config.toml
model = "CTC audio transcriber"
dataset = "melodies that start on their tonic, played by one synthesised instrument"
train_examples = 26041
gain_aug_db = 6
noise_aug = 0.01
time_shift_ms = 100
n_mels = 64
hop_length = 160
input = "log_mel"
spec_augment = true
win_length = 400
tokenizer = "word"
vocab_size = 59
arch = "transformer"
norm = "layernorm"
norm_position = "pre"
activation = "swiglu"
mlp_ratio = 2.67
head_dim = 48
fused_qkv = false
bias = "all"
qk_norm = true
layer_scale_init = 0.1
parallel_block = false
dropout = 0.05
inner_norm = false
kv_group_size = 2
subsampling = 2
layers = 6
width = 512
positions = "sincos"
init = "torch_default"
residual_init = "none"
optimizer = "nadamw"
lr = 0.0013
beta1 = 0.9
beta2 = 0.999
eps = 1e-08
adaptive_grad_clip = 0.1
steps = 18400
batch_size = 96
epochs = 67.8
lr_schedule = "linear"
final_lr_fraction = 0
warmup_steps = 550
weight_decay = 0.1
Rows from block 3 of a small CTC audio transcriber, named by matrix and row number. Rows with one number belong to one neuron. Each number is 500 + 25 x the weight over its row's rms, rounded and kept within 0 to 999. All counts start at 0. Numbers have three digits each. After the name is the row's rms in percent of the matrix's.
Before each neuron's rows are labels from the 100 clips, of 14976, where the neuron reaches its largest size: "lies over" is the class under the peak; "responds to" is what is common among them. Only what is clearly more common there than usual is listed. The data: melodies that start on their tonic, played by one synthesised instrument. In brackets: how many of the 100.
# gate: MLP gate (model.blocks.3.mlp.gate.weight, 1360x512), inputs 206-308
# fc1: MLP up (model.blocks.3.mlp.fc1.weight, 1360x512), inputs 206-308
# fc2: MLP down (model.blocks.3.mlp.fc2.weight, 512x1360, transposed), outputs 206-308

lies over: D#2 (78)
responds to: the note D# (100); bass guitar-like (57); tonic: D# (33)
gate.613 106:511504484482518505492501500503467522473527522482504494498542485501521489535433537512500478488505482488525491497473512539500515529483468482510492485527514498496498505532513521501522529521487472523497487471482567504500439526507542522466480463506532497514513493513454491483522526537530541507511493465494451531476
fc1.613 113:433497557499483537501477484466562494519487476479521531492513493497513520485477495540505591488453504475518493512542546463526514451510450522496460474485485514490532470480500519522499499520496531442456512501527474515524494481517493470491516483450509508481498488506511488513451521515482482487478491495507489505473
fc2.613 108:517504460504541485521574555433488507508507514495515514498520439522499508534544473494519496505516477535474480516503468521524480491522502506476486498520482496521478523487479510456515522505504485482493526501432513470445424498475521483507520507502484539503494476481505452470506536486538518463505499486503515518505

lies over: G#2 (37)
responds to: horn-like (28); tonic: G# (25)
gate.3 107:532498529474513481518524512507484486536484576505526471529527493522461507516495512503505518526519490488491470527522502515535492460501502520531501511488505502425501508505537488549502516522503467521454519501514487520545504483523513509511557498542526507525562532513505504483501511505466487492457485485522471490500
fc1.3 109:500517484538479532504507522462501508490508492495519512466505506478522467498520491488493458460459505491511524549499526493490506527458504453518535516507543471526512543482509517522537526495500519492531454508541484459474500507459463521502486549468443524492444521492474506501500492522524504503518514499504495478487
fc2.3 111:494490490453494522529536531476498476519500517498522510501540486514474506499517472534567503501508479510517475495521504526516464533499541475564534484456467537488489512483536524474526539491484480517459528472470506500506540489491510522526517516534512517506539512506553467491492508513459491511468495475534474474512

lies over: A#5 (40)
responds to: the note A# (89); reverberation (75); the note G# (73); pace: fast (60)
gate.481 108:516495486473504502498463466497504483463466492518511482491529491479494497473506478463508509467509483502509482472462509515486531473489514528442458537495500477478505552507540472455457494506476493503486518479499460484490498535532504519521525493498504490518508509501471512505471532479468477458489508498519523519499
fc1.481 109:537488530508509524527477501515493539517474480470499515539520459501505464483458536482458491542495465479489489536494489540480512528524542520542485555476482489521506518512482482512505506503488500488461535553524510494484493483501513507481482528524501505495458492494501474491481524499539465457435445506463507509492
fc2.481 106:486491465464492465500519482537505505456512495515516510500496482502446523530525510501510526518517479492496458501515491472542474463533478470476474500526481533492455481450453459497470559490521515519499556517511476502486443500489493541494476478515512508494495498515519415469488520512505522530493492487513511491525

lies over: C3 (67)
responds to: the note C (76); organ-like (38); sine tone (29)
gate.739 115:476498485498531508532534522539517475456513514495510513470501507526458482505522495487476485471511497541498517494533519514504479514487520526480503503521497479488490535494536470498512503482505518495467495491473503492499480475527494456537515525469491501513497528484526550508502503471524519493518555503489488477499
fc1.739 136:536484489559487550527472497536505546540527492519529519463470515462470458465448524517538502533487466452508527558506506522512480524501458468531515518469485487505536498505489511505491520499529475438487472533514531516505536494470546492457490510517521532495491503519466485483498500514484505476522462526519498496487
fc2.739 115:522500545532480540492457555432476520473514528487510511523484495477521490526490510486508485511496536504519529483501522498501489498480492516511504521589507513493479489517493525506508484505511508513523512509470503458564513482525523538495516487512501481507496491504443476482534518531498532495492511456517492507514

lies over: D#2 (92)
responds to: the note D# (96); bass guitar-like (46); piano-like (26)
gate.39 126:489480486525454482503488487546468501480523533500523481490498507503490473523502525576519523464539485477487485504479504508451520523458525499469490529515533475516500525497515514462514549506497479532488491466470497496528448500497449536476533534510523508492550525509457510490520468494529517471488467484524472545504
fc1.39 132:538500485486517516489467533441514520518502464489510547515512501455523477460496513483498462472458492536491494538560505508481475500534483500515497519477532515480524517544505469499448510514471525487519503551512523517489519495501490453527503520471462519499448506487508507531487506528488507560508487484492488467494
fc2.39 127:517501492535513512523558511422528535548523485500536531467536479503457498524536478532519506519489469535504491566503448492524465458489478513530515517552446478484485495483500510505508485554516513465478534522504510462458430467526534518504449527487525517480490473487490487501488506482512504476474483548541507499492

lies over: A#5 (25)
responds to: the note A# (74); the note C (69); pace: fast (68); reverberation (63)
gate.389 106:522485456506503478464478476485518498528526492528512496508532460473502497498505490524480491520516491529444548470479559490456492527493523523512514539504510466466498513515514459472462450503536486505523510485505497456492493542519498490496550547490527454515524499480501529520493512506437533534500509520516502510550
fc1.389 111:503500478446484551530522490503568506483488506510462488481464530552462488513490526527512477500462507494527477495514472499502463486518502464479513489500477524518509483506480541512548518520481460484498490507524503508492475450513508541496447493529518480538520476514517510469518473499555502486542452510510523474504
fc2.389 105:499502502519480423489499508511459484524526537481511470501490469482505482481494503529517536494508517496512547548518496490492537540491483510514456502509484511462481470484522488575484498517511494533548504556474535504509530539503501515516573535451490505481486535507508458506512579493492523501530513503499477514482

lies over: A#5 (69)
responds to: the note A# (91); pace: fast (72); the note F (70); vibraphone-like (35)
gate.381 095:502497533494455512540470532464533555489500494529515494469557502488457467488482552526516467519512508499531561490578516535501508494445519507504491519502499513500533510481480510520532516499500490485469484477499515534475505456522503471474534536465479516524513489493443517484499524487475527521567495481527529504486
fc1.381 093:486469472500473489480538487516496487511532513505487521495498514553475507511475505449508506487486490484460447550476465477486472491505529512423493482509505494502469524491528482471462496451533551461506475542574489472521477504523459527457495486486505455473516516458508480525500491536514506498470497504500529481509
fc2.381 092:508487520487453458501469504491532526476519503547527505489482518498484495483510508513517469490498487511477570475482447502492487503501509500532513534497416478494503521539485513476490476452508504498517452515450568494476513480494546498478448523506553496454479528506479502457461483465487510483468514552500493490486

lies over: D#2 (28)
responds to: bass guitar-like (62)
gate.489 098:507505505508503457513506492526511463463494521536476465499534483512488495471481476526519489511525498481522483492472522513522499514490527534525492515495505476500499487523522497513499532512511488522518454436524492540550513533498481472481515508493500464498546508516499512539507508497460485500483505510521511514520
fc1.489 095:544497498503536511480554512488538494453474508509504471456514536455489491498492487520507495506425515516526511485520524484550483488495458493494502500490517514445490464501485494525531515502503519522483486503494523564514503496492512408453504506472490485541524499491500522463492498502476509518515511525512537495542
fc2.489 103:521493482495477499453507507438473520486454493487507527489518516497484502518505493494519444494494483485464534508483496506539504484523482498511533529509494502497499493550485505468504521492511501498469496532491505505499505464487497501479484478458530503480490475482484472452485427448494489521508457508494473524536

lies over: D#2 (59); D#4 (27)
responds to: the note D# (95); bass guitar-like (43); sine tone (30)
gate.579 108:547501472509502468471447460500468500426545523485441496519537516472524504491490525507510435475505509512474489522485506519492545554485500486489506495489519499516524505524489503472500504469487458561562473471477542488485483537499556511468493495487494483511533502490469514508527492499513512531530519498484479501501
fc1.579 112:512508478467525502528539497508441486530515491475513501528506474478503506566460503524496468514480460516516488530478498520510500506531434476542465520534522475479437501542483492509507514511496483557467526487485547495497460509453519508486502476524528512495494496501452501429523521527498504485502498509515460504499
fc2.579 110:472502531529468502497407511581521522471517492502477508495488564511522474464472538523486525471487553444521510482515507479491535517492515514495489490476492504492545454534520510564506465506488524526524484454543470519536534548533517489480491505506465487492485521515485534560495475512489483523488499489459501478495

lies over: C#4 (34)
responds to: the note C# (90); reverberation (76)
gate.737 111:506467475476459497502506465462532464438499517507544486503510579487511514527516515512541486502544464490482487502488480542498448489494470477495478529511507499486503523498467514509508495539500454479462518495554507560504487510468507515498509504516573483457521477504533468499516516492440497526496471521504494493537
fc1.737 117:499482498535495489481480517516474489514537526552565510539504445465491469508521479486529484480487518489469502537510521490477521505520467491541534502501529498468519491531518533507479465516504480534527544512505542489505526529544526480507464529540506514483506501501516541503538511538498524527513540505497498475493
fc2.737 119:478475520522541488520503532520456529511503521498528476488496488516538459546468497469498521531492462503520507493542498491473513502497444499513493483509505472482489500543500499467462498510498466511482504497488535487495493482522473497519540489524511502496540482485470512467553492512590518510489506557524529513544

lies over: A#5 (34)
responds to: the note A# (76)
gate.129 103:532499483500514457523492486524506500472507523493505479441500488455521471486513529495500512488472510483530518461522470537480508485498446509482494539472530491518528545482497492514468526512522465523521443484479519514495528511492516489486498535499495512514544516536455531514544566519504514519528539514518479474485
fc1.129 087:494437539503462491504553507494476474528514471492498520527483473508506505480516478459493509485530496528469486537502523520487476520460501517515519503560513514517490524515518470469527533504498478474462543498542511446497517494528490496493532460472503500504483448462531524492485488474511500530518485504510533498550
fc2.129 095:532505528566501482536513545520535484470537516508525543500544500502495461552489518527529501504492459479470500486521485497504489484457490507521482520488549480516506485511514511506507515501498473496465520494540522463481505470540534497474551494505482497486529486494514497493569508487490508470541523503501471483554

lies over: no note (76)
responds to: reverberation (72)
gate.519 107:504469452475513489511492512487507492451458547530516504521520526502456505425477565485483517461490486516489472476569470522451498463484493533474479520480510514561519520494520497476508533504516503516483477490501487549554506476508484530522504514514504503461491486569542500496499515480496468500488485497541499528476
fc1.519 100:517538488495523522501537428505517505564491532491440458496469488500495519510507480477515479507515488487514520500473480495546480543458489531497505515498522475507490526482500477488472523474445497508499493497507513461488549529497543512531504486501467533494501528446479504521469476496484478512482518467504533484540
fc2.519 103:506524484471531514503510510522497492525501498480525524501447481495485496480518459530504462515471484504481450485508438498461472505477496539461548470471522517495479482509488397519484475477500498472499464542479510519487478443533501512490495522481486487503505460498530550478487457447504520520526526550534518481522

lies over: C3 (68)
responds to: the note C (77); bass guitar-like (36)
gate.304 102:505479477433492521505544504463535518513483508515506520448562485506480502482433467496484488503466440460508454529510498504528473489482517503485467477480529491497494551477540478511453514496507507490464557461497479497501478495517495525502535484476538520499512503503491488530465485493492517497505540501529456496514
fc1.304 109:513486496550477485482516524501516493519500510524508476540481490493477490486524503497536484514490509508520510526530519505482499480506553523551505497487509452503496499492526506439521516506502493502491482488532513505545494506506541471482478534554503525484492506500473501467496537458466499538523498490469497438469
fc2.304 095:534483513509513534488522451496467488548551501476499482491512531475494522511514469493498499512522480527477460519492501510463483570507507497502491514520517476501477491505503502491507543531520503491499480516526544469490480515502545479525517501535513502480520439510505561553456475519496481531507457546485483494527

lies over: no note (95)
responds to: the note C# (74); tonic: C# (30); flute-like (25)
gate.641 102:563487557495518531523510523484521522462514482489501530519525524460477439456498506538503520462528506495544493479533524530473519520470496498544472513524476438483515461503528490531481510492517483461492540533449546546517514497521521502490509528514496496486526492470471502503513472497510508524513493471504529539530
fc1.641 099:519469540486457488481542552509555513523538491514483509510497524520491509522496490531489541482530503505509544471532443475492477533480475545482522519512505489456492456426465509524508472491534491494461527478414508504514532461484472497466543538471507464528536509439517523486497509504471518538527523485518499498515
fc2.641 103:510517505510541494499508471525462477511455514510501492480501447519476511463530488522495497443512476487443454525501501502537499462494439471541491475485538496533490491507498482451500483489493529494532478569517503485429505513531540477557460478531506490525477503498501495505464475488502480449488519472472479514519

lies over: C#4 (46); C#3 (45)
responds to: the note C# (100); the note G# (68); tonic: C# (45)
gate.587 113:474471508484465496508510516534545519477519502485537509485571507514477485460495542513471559516458522493537474472490512517450479482503533524520524528510472498494473539510557510489517516520534445484465484492487474489530475503485440549500511493481485489527524495533493524555511497484485539520513460473516529516477
fc1.587 113:486489456481486518448528458491523499445505487496493505469518462512468491576513489506456517509479518518501507456495529456506462469534516468499498515522504508464448477497456516486474466515490450513484509476503503464479475506467487519481511518485503492538486484494516479484497444471465477501486481491484452501492
fc2.587 116:480529526457517498505495482554519496486502487521495535490536528504496538491507509538494504484483502485552475477475440518521519492456549488543486479459502522537515478470497488530529502502487510488507472475505511487511496503430520482515439481487441503508469542480510455562490448442495470463491438511502520466502

lies over: D#2 (49)
responds to: the note D# (94); bass guitar-like (41)
gate.131 108:576439449470501472536531525480457505507504508525498501554503498454479491492466497501491488499484462516515501498491510563444517510497482459499469525502523486514518498535465522515503519513478468516481508527467531521518509502505520517485524492536569536505506502529485522465477465495533500499524445515499460553468
fc1.131 105:491476483513502491496498478577492510437479483512523498495500519547496432467525553431525552533479476522471514561502488479469472479516489503504543509488496504514439520468474479511509467481524483499496497482507475463495500508487464516492496482531476478506443473470561477509472542528492477453483475516517547508475
fc2.131 113:504517521452560465475519506503459513488517495493496506511495536474507516510506461462490480496487498520537528501482558514487502532517477453527523524508530509474514518537513530512515493517502500512472492499494539545508520495463480501507510480484525506508501507521485458475483486518474467517535516493492458535496

lies over: D#2 (45); D#3 (31)
responds to: the note D# (90); tonic: D# (62); bass guitar-like (35); instrument: square lead (26)
gate.76 096:503504461496478453538477497536475516496503513491522484480527516498506495525519511546504449490487445528513560483507479505491490529452530492487510489504515527513502469464475522490502515521511477532461510476440512467509511468514502493497504513501500487508520539504491517485503471490503501516516497497523482495526
fc1.76 075:491518492496481507447437492444466479469467510471519515500510454476484484538476497530505464477540502476498505533494529504521538497512495495517512504504495508480467499481533530514481486525491486518515536489491528532499488508521519499458524502502522515474481506520495500476492518522494479479465499488495437478486
fc2.76 073:489472466482512444493466494540451465443506514525461486529441503478483471459482487472467490483510474475499525467498501483502511499524481508493482481490553499562486506477497510493525522504488461521484498478526494533507459510511501514504485506502491499492498520494482494458481485511478478502517514474505490470502

lies over: E5 (86)
responds to: the note E (100); bell-like (92); tonic: E (40)
gate.31 114:498522500466512497496544483520507491498535513519591508520526527498451499508506514496511506502472475546551497508552506494508467473497469516519489531481501475503485528532507491518504524521530495502436493484483511498503489503506496485518518522504515506525519485503473508485498520505511522503514486514524467500525
fc1.31 115:518499503500515490462498455530485515450503486502543490524504500526490527483503554470496453517481539539547477495482511486502508543519490481499467497476498478545459502512494531491518497486493486549483494480470516515482489506494507508472502503513495499534466458463500491499504497468522493471493479482464508491525
fc2.31 105:519528518508490494503558487506489508555517528510547509513492489471457496509524476482515485519490507525503512523479481522515517470483502494546512515517515492469481490524466493490485438492504506489475522535464530476512537511513469530509511512474502533503514520496519500481473506510414523499494504546523494518486

lies over: C#4 (26); C#5 (26)
responds to: the note C# (98); the note D# (97); tonic: D# (29)
gate.672 100:497488516507477476518493468490564499442476507530515498535533490449506446510527482494532503500510496498459511526483487513527478494513483500528492508488514498497532530489473491504542487541499487503473559519534519477516476506535463495536512539474505519488490504511518519555450520497451521553529515496526470502489
fc1.672 109:499524539506523518530534513527498550511496491518515491491539495548501510529479513470526499570497484509523500511497501488502467562477534514497502515526454497545533528462500485487531492508470496483466505446508475472483444501489452466500527539499503498517481460457492498511471514460494517478503509534489580492542
fc2.672 103:499513458500508474511481503507558466480516508513497481489500517502477509491487537556493466427488512501482508466502461498515485510487511517486528488462482508520520487486484487528504513477497527502526474510522528539483541486508513540494478451489435469471481509491522501530558543476491509520522497539510522512484

lies over: C3 (34); C5 (28)
responds to: the note C (100); the note F (66); tonic: F (28)
gate.411 093:501518538484476454490514532508518500457497502523482494510515496515512543492527502460513529509495484475458476526536513498523473470477546513470526519479514525531512544474532492494520503500535499506498472471519483496551508484503454460524523509522518522489560518487463535483518567518476507511517486516535506514478
fc1.411 099:468486462509498527490533510478474467429517535495508460465493487523521483501539485466534522526536545538457524523510502491510478468521487502482509494495493503507523520479542530488495465486524467502528518483505431493504530450511500480485535510529528576480517504510519491493521543497507477466495517468501491472486
fc2.411 093:474511493492540561457531503521471483520514473494502461515524523495502518515496481457474493480498514526497481532515549489496554504492497489536492502464483480497505476537492508463479513443487548510520522518468510481472506530443486532508513514528446484572513468479516518526494499554527485504470548540489472519532

lies over: no note (100)
responds to: the note C# (82); the note F# (75); tonic: F# (58); white noise (46)
gate.229 109:472475494480495508478542445492471466523518479498505468554535482544492497529483499531537476515485470510485534490570471497472478502454550539500546489496521472527477496464511479482518506491548500470449491508542458534507479486443473510506559521498545515457479494522461476533559514454497519535501488439483495496535
fc1.229 102:519509544492483506505519480504528549516476452538489485482494473496454468511486482519490510510480491471503500536508517507501500496478487491532527514554488477477509512489453518456517541484564463489499509538530496523490498483445501481460542552437496576478431533524482442522484509459489522526494456424475514510449
fc2.229 091:485478452483528456513547495490499480508489489526509463540521495504482507526524475467492518468502495488480506491487504475469538548498456507502501488489528447487490490559491473520533523518504521517558501585549503509476490483471527443529555509519527519494499488485480456544483460487589494566507478500519509507570

lies over: G#2 (54)
responds to: the note G# (78); organ-like (40); tonic: G# (29)
gate.261 102:535479503472475498507457493506505500448469486499476502528508477505465474484503499521500474494464460515479506436544531498417488488413486509491485515478513476501480474493504496496511539503505490483474539472453497491475528495507496497517485506533538494503500471505483514472528538517484540530512535522512471514486
fc1.261 090:513536479481496477504522579508512490487492523531513501521535510513517484536517469496479505534431508493561469460499473492479541479494484475471506490525520559451497482484526539509495514534474531533506498502467480474479471475510510469522475507514475473512515508512485471486455447461488467519484483487495497518476
fc2.261 087:498513561491483472518504501458513500516507503522483514534543497520507514492481482459533528499476486506488516541466515498492504425525524515459485517443524476520479509462496498531529540483516502498495503514495442546502519525510492482464513519511542502503514474449535542479508507507454493507497521468531502497448

lies over: D#2 (32); D#5 (27)
responds to: the note D# (96)
gate.697 091:521514478492496467535518525528471464486530547506489472480516494485494497503491513508498456479503510518507522493470508541472528523507459475518485507557502495521520529521513522453538513482548476553517487489489559527531473510533498448558534524548481522478575507534490538462532499524512526518501473497501472474525
fc1.697 093:461479505469525549499505511490549524524482433501483540503480508540472485495530509470517535511453470469497478501527529451525473490489486511479492497496528499485483471473505496541498476511447527425483521498553461483466513500470504527474498502466467499514452485502494496528484524506508477458522496472505535502467
fc2.697 100:533509459466517494507505525486468541501494524483518495529544487486505477487483515479541441456466445535510483466497501519502509512519491508479507539500531493528496513541511521507518496473488456496477491536460571497500515480523488474499540532518524514495514516503478511453530530513526490491550535506514452524524

lies over: A#5 (28)
responds to: reverberation (67); pace: fast (61)
gate.688 070:477502468496475467555516472509470524474472487574521521492495490462466470475501501498500529495500522512546537474493469527509518490489530511490459526478482477551510570508481486471504523530485440476480485492452472506529537494463485530512535522517509527526502502551491461502504501468496498482546524476508466489459
fc1.688 055:491492556511510481501476496517463486483458490491469500478475466503533538523473479553480528513493517499554485547518511470487532530512447535501493494465519464473495506507521495495512483508522485513501520470489488498529506457481535492494555460473489488540478507503460487498503525524537505446496493468496490516522
fc2.688 054:503482505491514494512505536483468507511480518471475508513465497514497507468484486489524508483506520525536505539516575498495518514493484478467514466551474562513510479471507553468537481499515509521502521512528495537488508533523474490536480483569527506505509504486494493435518559536486500517501536487510516528523

lies over: C#4 (56); C#5 (28)
responds to: the note C# (96); the note F# (90); tonic: F# (35)
gate.51 096:512504495495446521505487497492536508433501501564507534515507493449490494494496508550460490427552497509492510506492537527505506466481481492526477481508519508459518495503478517467506518508489541514475535501520512503507543481525497486486490514533518496488512497532500541519537495474455505537519561481549478545473
fc1.51 094:491524506515461477537519501507539531485475519571447488510536498506506514506488479487497520537513507473524522492451462524515511466511562475493497462483448499484507464479491544494513524507493538491493471489503465516493588507515473488489526498529504533498473549488541489475451489465475442466479514484487480524474
fc2.51 093:501517548450492493475516498480524494512477493526462495475526514519489522457507475542534477517500476505510503524488483506552472507521503488470490486523462580486516486457507481503507504524494487478501529464481477474530464499507474469485497497463550481504503517502503490470456503480470490482528509511551493493487

lies over: C#4 (39); C#5 (28)
responds to: the note C# (83); the note G# (65); tonic: C# (28)
gate.615 097:490463561535478510538467486496520512475496518533508507460481483492488494499496533545461511453498502483486480532488577529503488503494505500485523508517501517471493485509480501508492453540522463527511481473499488505497551497523511493480500485507492498540538486483468522470547473520453544503548504474502524533502
fc1.615 103:440522490519503497496514456498523497481491481489488492486483470521568529481462476507496510541521502484501494497458476512492501475478534469517503462493513470519475537498480494526458518472467486457534428525470454484473523487464488496488498489475480471504463500465508466498499537488446440475474484490457501520447
fc2.615 102:500490495458498505461527508459522503523538497516471530489495506493484541524524514545557475499477502529531553518492461535526506513512525504549500527516515546473503465476490486544517515522503502491480520496462517487466506462485474456519527523497554501485493515502495525446476500531517505478536469514505517494465

lies over: C#4 (26)
responds to: reverberation (65)
gate.52 116:498499507473486515526475488458514496500467507510487530470502508477485480462497517509511507505467450503479509485491485513508493497470454535453475529476485503494508540515498515508465552495485464514449482499478501530473482495481517479491523553495546460495500480527488527483541556489469529507496515490537506521488
fc1.52 118:500549467504524514496504459487529521571491460522481498487486515481499506514516522502470493474485478434501540486472466517512514497486510485498526512498487486534497515503449486495508505464480500507504434499478502473482522498460488477526442464524485531537495504504487499503492462449488460468476464480477538530491
fc2.52 119:484488470510456542501522551458546545523485471520495545488505534496522455512507523484527520494483478491525460503499459484506455529494528483491542495526527548518496473505509511487564475496511497508477480481551482497470523486558501484485548506471509499525497503478505456526457504503515508476510533465503468475517

lies over: no note (73)
responds to: sine tone (53)
gate.633 084:515473505490486531519525561483511486534504508491521498501527506520487457492516526506575490538504499504502501529526469506523499517492515514500504517495482513552550536476564510508516512496518506472479491468510518496485506501496537540497563528483535529502527501470446503478489518524521512524509473496536537462503
fc1.633 078:471494496509518500501496492495500490511471502494494526521520530462505515497495522472489546501547517513496518498483484464532534495500477510553497490547519463493526535469546501531484522485510558469495478507537490470515465514509501503510521499496510476513515485551507464500514532546519505490508477503488513517482
fc2.633 077:495459441532483521498488516545457519453535496522492484557483570487504474495472505457484542501513505478450500497501539501487537457506441519493475521541513493499522569486522553522492487522516511475510492477499483508527478511506507475479519542497522478496458499518454502472523469494498525531546466468491503525483

lies over: A#5 (66)
responds to: the note A# (100); the note F (80); reverberation (62); tonic: A# (42)
gate.210 100:510513471508473504502437524501508509463521501534496462507481530455485456475508468517498475500497530486522506493480516511502533511457493495487492546455513454483529520507533552515499500503512459504514471500478528536492475502513497477480501481490482476510495489518464547534522528507500504522533532483514506542480
fc1.210 102:500468525515497504522521518516532474514542513520468500470523523505509522484484504551493513447477488471503464514498528533511488556497498533557514475491465521450522485474491530471529517527494545484527492514488518469538464480508494508502477492472498496476497513556537484534471457523541544517489486506520487504510
fc2.210 094:518499490536506445526495481526514474516503513491500499516507465521501530507543490516531499543499474530454510504491486497515471466516499495530453517507421483506473500510496489534473458490500525494499540518510505467480482515497532473537523499453488526524493537525570495521477561474516494452502488535492500470495

lies over: E5 (57); F5 (36)
responds to: the note F# (74); reverberation (66); square lead (29); instrument: clarinet-like (27)
gate.79 106:491514495488519510516503523543471499476532521515544487501549488510469500511499482466470475506473463486479461514532520523476499481524486509544533539484537491487504527528490495486495507481510474488440551526501531504515454463447552490534545536486554487461494506493463499502475532520516524503519521554560504502526
fc1.79 102:467471452465493516495500538526483448495540525522475477487470512519518499512540494482515520476505494521472485543464514503519535502498490534514541516518485526520498567469522496513511503488546514496516513499529469485510448523481518527518491520483559531534520508536490511531457499493510515485539494515492512527486
fc2.79 105:499464486497492506507513499481463496477524500520514472480518441523503495488507449438508540473470531493502494536493528512508494510488499493527484514504502550494498520498516519502507473503495485520512471498565502540476542520437498528506498532495471472558464479465495458510484498482500482469506506463468512490521

lies over: G#2 (53)
responds to: the note G# (93); tonic: G# (33)
gate.434 091:551520516482539493498530492512503520527491518465490444470529520517434499551484457480516404534465460515504483502509450525511496526505484505521519508480498444504526528517501503526509495513497466476499539497478540520504498503496546542501507519508469519514539485524480549485540500512518533520501497536500525514525
fc1.434 091:536468537522533496500465479520488467526537505490463469493481488498465505577464503486488435578487455504465525454496501497488453538522524508532485509505468474498475515501494521495495506524489498483483546514541537539494434504473509497509508482524527521494543458519525527481462488469504479461474451490478472444509
fc2.434 095:492488540461475478553496482524524508528488483532483474501485514480508510489467503542450574536530500497503465491475545529488495480466530521487464480479500499496506507449526495502466514473510500509539480487520483477500522535512461497508506479499520496533525468514554494546544514481484508514531486460470515461513

lies over: E5 (61); A3 (29)
responds to: the note E (84); the note A (71); the note B (67); reverberation (65)
gate.593 102:504528490442502514559521504463504486452494511505560487474511513496470488510507483500518527508475504515579514460493500528508468464487473511532489534481474519550496510517493533499464486514526480506468481530484499489501526514502480506511486497534510492515537502537509513477498502499487493502489494517535513517536
fc1.593 102:489468513516512493512477519524494477477500517503476484507521463485543523483513495505470554480547494447476518487494485479504497483477511526517514474521479509445513489479514450476515497483507540487480498470479451487506532488507468472529535487469516525480496550489523490505489539518489517482515496504529498510493
fc2.593 111:493459530407470486518479510486492497446454481525477461496460471488501523445519486497491514489507522487505524506477527495505470517493523485468534456515467494495489522456491469523510543503481481530547461487515456494497503484518515487514513476536552473543495475495482486440521511518535476472518461434508528490491

lies over: C3 (27)
responds to: reverberation (69); the note C (69); the note A (65); tonic: A (25)
gate.225 097:513491509494525526495488498504491448460505500510480488466541499486505504494493506478492483559465495493510497525487524509494497520491513506490505522487508521491470528461516510508518485507494499508489545516514498506495517488508468506468549511493516497534503490510503530484497538543505511494475470533535495495525
fc1.225 107:476481518504554529460491434496495468512470457507454531465468509494523548518468457491511501516495492510473510481487511458502478525492497497521490478476487478521451508447488478498466494428486490488502503480520483485471478507490485504506485469506480460486484444537515497516498512466521483472450495508481501484534
fc2.225 091:465487451502498542513516514495511499563479486507522498499483492511481518478494515514490511481500527471492495542506500500508504512462489497471557509471509574511493518503476438508411479526500494500476485518454462495522524508558451503475467494501532511538479538472500517478518487523552527483553534494495516524506